From a checkpoint of a small segmentation model.
Data: 72500 training examples, 87.6 epochs.
Rows from block 6 of a small segmentation model, named by matrix and row number. Rows with one number belong to one neuron. Each number is 128 + 24 x the weight over its row's rms, rounded and kept within 0 to 255. All counts start at 0. Numbers have three digits each.
After each neuron's rows are labels from the 100 images, of 14848, where the neuron reaches its highest value: "colour at peak" is the nearest of a few named colours to the mean colour under the peak; "lies over" is the class under the peak. Only what is clearly more common there than usual is listed. The data: drawn branching plants. In brackets: how many of the 100, against the usual share in percent.
# fc1: MLP up (model.blocks.6.mlp.fc1.weight, 288x96), inputs 0-47
# fc2: MLP down (model.blocks.6.mlp.fc2.weight, 96x288, transposed), outputs 0-47

fc1.144:138176123138134161140116167154105115174121126126144106128103159166108109158155127090133162148126120076156095124139129167093131122095136138168117
fc2.144:092117082139126166097160099132109139170162150142164115137109129122139153141107130156131112117146144124171117121143130182074112148149109095120082
colour at peak: black (57 vs 3.6)
lies over: ground (100 vs 16.4)

fc1.85:160141133149117107082098114108160101132159084158100106134113112077119148145122091149120149068118094128102134134164125139159124153133124175146121
fc2.85:111100147119134154154090107119091147130128145110158120131130147117126099082143121136123139128167108114080179166094102154159104130169166086154143
colour at peak: black (32 vs 3.6)
lies over: ground (98 vs 16.4)

fc1.69:096109153167153143150095147128145153141143158147167131111118114142168152123163087129125129174150132160134121139095115107131117114105146141141164
fc2.69:139125141143160132152116142110108109078099099134132117138099137163151099164121151132135135100119131159129159176156132114106129143110134126111126
colour at peak: grey (48 vs 22.9); pink (42 vs 12.1)
lies over: foliage (39 vs 8.8)

fc1.209:104129140127097131104096135101130081129142125106126140164135081095145065196130110087111146159134125153112114139126143150122132125122139134119141
fc2.209:103125136109137135120125124113178137127086090158149143162109182109129103140097131133123150158141147148116122155115112075120116126123140130144138
colour at peak: grey (62 vs 22.9)
lies over: wood (29 vs 7.5); foliage (25 vs 8.8)

fc1.125:116120134172100094107134083119140115139114135154115099152127116127118115138122111124173092117178154131106132120101146088113120136100153223123133
fc2.125:134107127133117127097149104102158097142131076127144101090093161162164086145163112120138129134111150101133120145135102111114124140189134105165154
colour at peak: brown (64 vs 26.3); black (36 vs 3.6)
lies over: wood (100 vs 7.5)

fc1.189:131128120103112130093131103187163130139119105132185146119137124131126110162116097134132103114139119099095169135116174122149109135140134108081110
fc2.189:127086112140180114184116147085140101119163147157101118153103109145147152124161132111121121135119148136132134132094095088135115147131148099138132
colour at peak: black (36 vs 3.6)
lies over: ground (100 vs 16.4)

fc1.45:096126167132163105131157101127108146136087137134164087124142158157119097111150128109091169122109135087137146132118111149098149119118166102144117
fc2.45:166122149119145131113078161117127111174134152118110132116133095169143094111142129140109121104137133112111133097108102169085129151123081111110131
colour at peak: brown (78 vs 26.3)
lies over: ground (100 vs 16.4)

fc1.88:124134157148130122139143101124144151093142097118118128123107155143118126086107150157107070150114137110152106143180143166104111115118105116114149
fc2.88:140135129119124118101100154158123091092145128123149105137150141138131111147167118106132040115148141129154126135059104145122087105153140107141126
colour at peak: grey (60 vs 22.9)
lies over: foliage (51 vs 8.8)

fc1.8:126131142133160149099177131171080096155129152169103108105137094091133150083156108118152136176128148118146124124111147135139161117168136137122119
fc2.8:083086164103127134147150147123114162066138154114161167141112137109126125122096125137110100137116131154119151114172179118133108105093123126151108
colour at peak: green (74 vs 3.6)
lies over: foliage (92 vs 8.8)

fc1.228:113140085085158119110115141137130130128134097145099161152125135088147125129099115094081179132127130161135117118137138157128163121121138138154124
fc2.228:109096109100131130152147113126087138152152116138174151128102158121095170138155163184109133177098119094085136157154149101179105111090106126103155
colour at peak: grey (57 vs 22.9)
lies over: wood (34 vs 7.5)

fc1.248:148150133150127165088132189096156138119106098136081094102106167136123103135143134108133135094150117123169102133114129102159104140101126104119108
fc2.248:109151135122119112145114164163118078159134148113097149124147159124136124106151131157124137154089156128161159154120135119140079160143107110130112
colour at peak: black (63 vs 3.6)
lies over: ground (97 vs 16.4)

fc1.66:127111172122134108158109111135107124136121135078122145107125112197098132120160103136101140155125096110121159175111124087117112165148132112157134
fc2.66:120141142160116117114116146110111130095148103169134113122112130135118111161072154108122090137111134127122145165162119087107132125132112163099158
colour at peak: green (39 vs 3.6)
lies over: foliage (96 vs 8.8)

fc1.278:119096153137095100124126084144118134159116133154128097129169109184109087134081126146127117103097101100091135170121123083112142155127096120141159
fc2.278:127116182157119135147098111111114178116130132160142146140125160151094174117168120122147115144120119112082140184163142104140113121115161104111107
colour at peak: black (32 vs 3.6)
lies over: ground (99 vs 16.4)

fc1.218:109095129143125121144126133095170110137145078168144091124156129121167174123152093105115092116140135154174121159135157145116140091074112131135148
fc2.218:135092121127158103119149117127138134098109136085133125142154116130144108140102126140111125086190111164149148103111089129125136128075149152086140
colour at peak: brown (65 vs 26.3)
lies over: wood (51 vs 7.5)

fc1.10:129089102118154139152164128107103094128117138136094166129131164140136100129099142106119127142110135110108166160130117135104148146105164155149147
fc2.10:140137103115108160103165147152161168154107090106140110160144152109160130133157132169149158147102144167075104121121148121149091141136125111134160
colour at peak: grey (64 vs 22.9)
lies over: ground (57 vs 16.4)

fc1.132:105162147120100142094137120115124153110117143117043125149105108150165114135096130118120093139116126108101126200165123122111134128104168109154124
fc2.132:139132125090116122159108149160138088116098091097166161126153151157147130123077148155150125116123176122119115117123166097139119149120108101122111
colour at peak: black (42 vs 3.6)
lies over: ground (87 vs 16.4)

fc1.227:072128121123103150116149172122156141141140117122135148098091125154138115159131117126132153138096123097149179109109135150098187169109126090139104
fc2.227:122133139124112180139177110130150109135151102122132111142113170156124105148125112130135124138150133118168094122110134153167090094133137102097177
colour at peak: black (39 vs 3.6)
lies over: ground (100 vs 16.4)

fc1.97:129110114106134110147112102143164130161095117137129134132131119154146085124111116158106110120119131148124146095107115097140137120140151086135167
fc2.97:102142174100161109132129117153095116117124172141144104137107164148121110134093120136107107161088135129154131167114133104143150101122128137103112
colour at peak: brown (71 vs 26.3); black (29 vs 3.6)
lies over: wood (100 vs 7.5)

fc1.175:151105155132114157099135087098148151123144127141172114144134147138165129144174127103112147157076138135122133126137123120108147122106105125133122
fc2.175:134129135135124080157104133148134147145097154114120148112144128127126113109094091101168165099110130153135148099109129145132136151188166122105096
colour at peak: grey (46 vs 22.9)
lies over: wood (38 vs 7.5)

fc1.117:125120124144118111093133168117161114152168158119148087118122125081138091133124150139143105104139134088085131127162153138130139138144099118129125
fc2.117:141090124133165154086100092102078159114108151136119170105111116108142138135200155158126108172113079117054135121119147134116142161127138127114123
colour at peak: black (25 vs 3.6)
lies over: ground (99 vs 16.4)

fc1.35:115125119105126181144151093097125156134197125110148134124122108231138122103111104135135149155121118123152107155129097148168148122118088133118153
fc2.35:132102133166087146110111124132165135107101151096140082115134148174135156145131111107129142121117124071163119117141104137148148137135111138097164
colour at peak: green (29 vs 3.6)
lies over: foliage (99 vs 8.8)

fc1.210:120128126143176112121117146105107150127161139104092157071139136183125132149108135117140052145110122081129121135130115159155159124158133110142116
fc2.210:121168112109135130108124109121078144141162148121132106156143132121129150147129111086086082083123140082151124117149105134136126085135130129147146
colour at peak: green (77 vs 3.6)
lies over: foliage (100 vs 8.8)

fc1.28:135091131126126113150087180130166085140174121153129189117159122116151080133129132144131128137119131123097140112139128110103141150159137164127182
fc2.28:154161099121107101160106099156099125125104098069149123077106111154166154168108125109121157130120117104101102154130146112118125156103114130115126
colour at peak: brown (81 vs 26.3)
lies over: wood (62 vs 7.5)

fc1.86:150133102122137061127127113168129126061112119116148116114128086075128116138113136142133116134152084107116106124096136145137113130136138150134130
fc2.86:134149162127135130096149158132124147088135137119128075113125104129120137144151159093148112160132157094102107122108127128156150145156110115113137
colour at peak: grey (51 vs 22.9)
lies over: foliage (84 vs 8.8)

fc1.84:118145113153126140112090104103116124102116087180093159123135164159144167119131123122136147122121144132173121170122127114136084154125142189120154
fc2.84:138123134156109166126125104104099148159128174108115111097081135159142133123116167114126141109150127117157129143123148148103103126121100062119111
colour at peak: brown (64 vs 26.3)
lies over: ground (100 vs 16.4)

fc1.43:140162140176097124102140119125135154134129111146050121153100089134122181141140111128165148122106135121130147184138172096153111152121132092138087
fc2.43:114128147129131131129082091182101102096101115093173127133109125172131103109110136107119137091131144111152118113150123156136097125161120163095127
colour at peak: black (59 vs 3.6)
lies over: ground (100 vs 16.4)

fc1.48:161131169124113116125132131141105138127076153131127124127121114125114104157158163166166165156143120124123136118108117127028130128128129090132124
fc2.48:114108121105081148124135114145094140131168131128142144123150164110122132144101136117110158143128170176116106138128116105082127079145109151148124
colour at peak: green (43 vs 3.6)
lies over: foliage (53 vs 8.8); wood (41 vs 7.5)

fc1.58:137095122111093092125136102120151119115134093129124177170128128161151141150103133156129124134145148102078130118085136060122131144158184114127127
fc2.58:133099122154113129120074138129105161131164135138137090076130124130142099121101115111095118122128125127100121126092123097121109118120076128097088
colour at peak: green (76 vs 3.6)
lies over: foliage (97 vs 8.8)

fc1.197:127098095134105090120105134168169142185144109137139153068092143135170097163095128131131127145134131089105140113161145123112141139129140142139099
fc2.197:154160146119134182114165122113143154138128149116118108148132178137132129111142175116141107189132125122125111092136119128100096141128103057122142
colour at peak: brown (55 vs 26.3); black (30 vs 3.6)
lies over: ground (100 vs 16.4)

fc1.53:112113103190135117074098122157111116134152147119093108143110118132153092157155137113150111162092130148121114134143153148153128124119141086085089
fc2.53:113134105127137134142133125078130129139133076132145125179130114133112130120120140093156131111142163137144144135132123141096088182115120165145101
colour at peak: brown (80 vs 26.3)
lies over: ground (99 vs 16.4)

fc1.185:116139123086122131124138148152122095112131144083064165099091136116142115145082147134133127112132127136142147137107185097142123136139132090142155
fc2.185:098120103148128081131128122106099172122098122141133145168158096142163127153171084153139160111151154171113142131130139110133156122169110139122168
colour at peak: black (31 vs 3.6)
lies over: ground (100 vs 16.4)

fc1.62:125146128145113161082124142157130108108136116156134177115107098144092107144088108162150099140160130154121112111124129094134107108196086143139168
fc2.62:141137134147119087153155153118118147148147165133139101146136125131132123092126136131142150092173112168080133123124143110117154133083134101137115
colour at peak: green (44 vs 3.6)
lies over: foliage (57 vs 8.8)

fc1.184:187142116133144157105169134127158121114096094135126090129103125115142154094148094122118118127150177098138114146074108121138120141112148151119125
fc2.184:119104111137166118115104169125142180133146150149139115123117149124169095151108138106086133103152142100128089184116074123157111147141129096122099
colour at peak: grey (50 vs 22.9)
lies over: foliage (62 vs 8.8)

fc1.101:130151092127143179109129116110129127147118164120116116103142078147150114117134108117109140108129200137130149127124122137112122136112143160129136
fc2.101:115119118122080083119130137119106126096131100126100105138127121137125119144101144165095117119143164180142125110146144181134185103137128093149109
colour at peak: green (49 vs 3.6)
lies over: foliage (96 vs 8.8)

fc1.277:133125185099094158115130110135131125144174086078128137128086109102128156126155117074114108159123146080096113132152146127123143145104194124167123
fc2.277:136129129145158146096127151148097149122138144104081137155141122135127136090170132125106114068166125196083144125102147136101105159101137145152129
colour at peak: grey (55 vs 22.9)
lies over: ground (100 vs 16.4)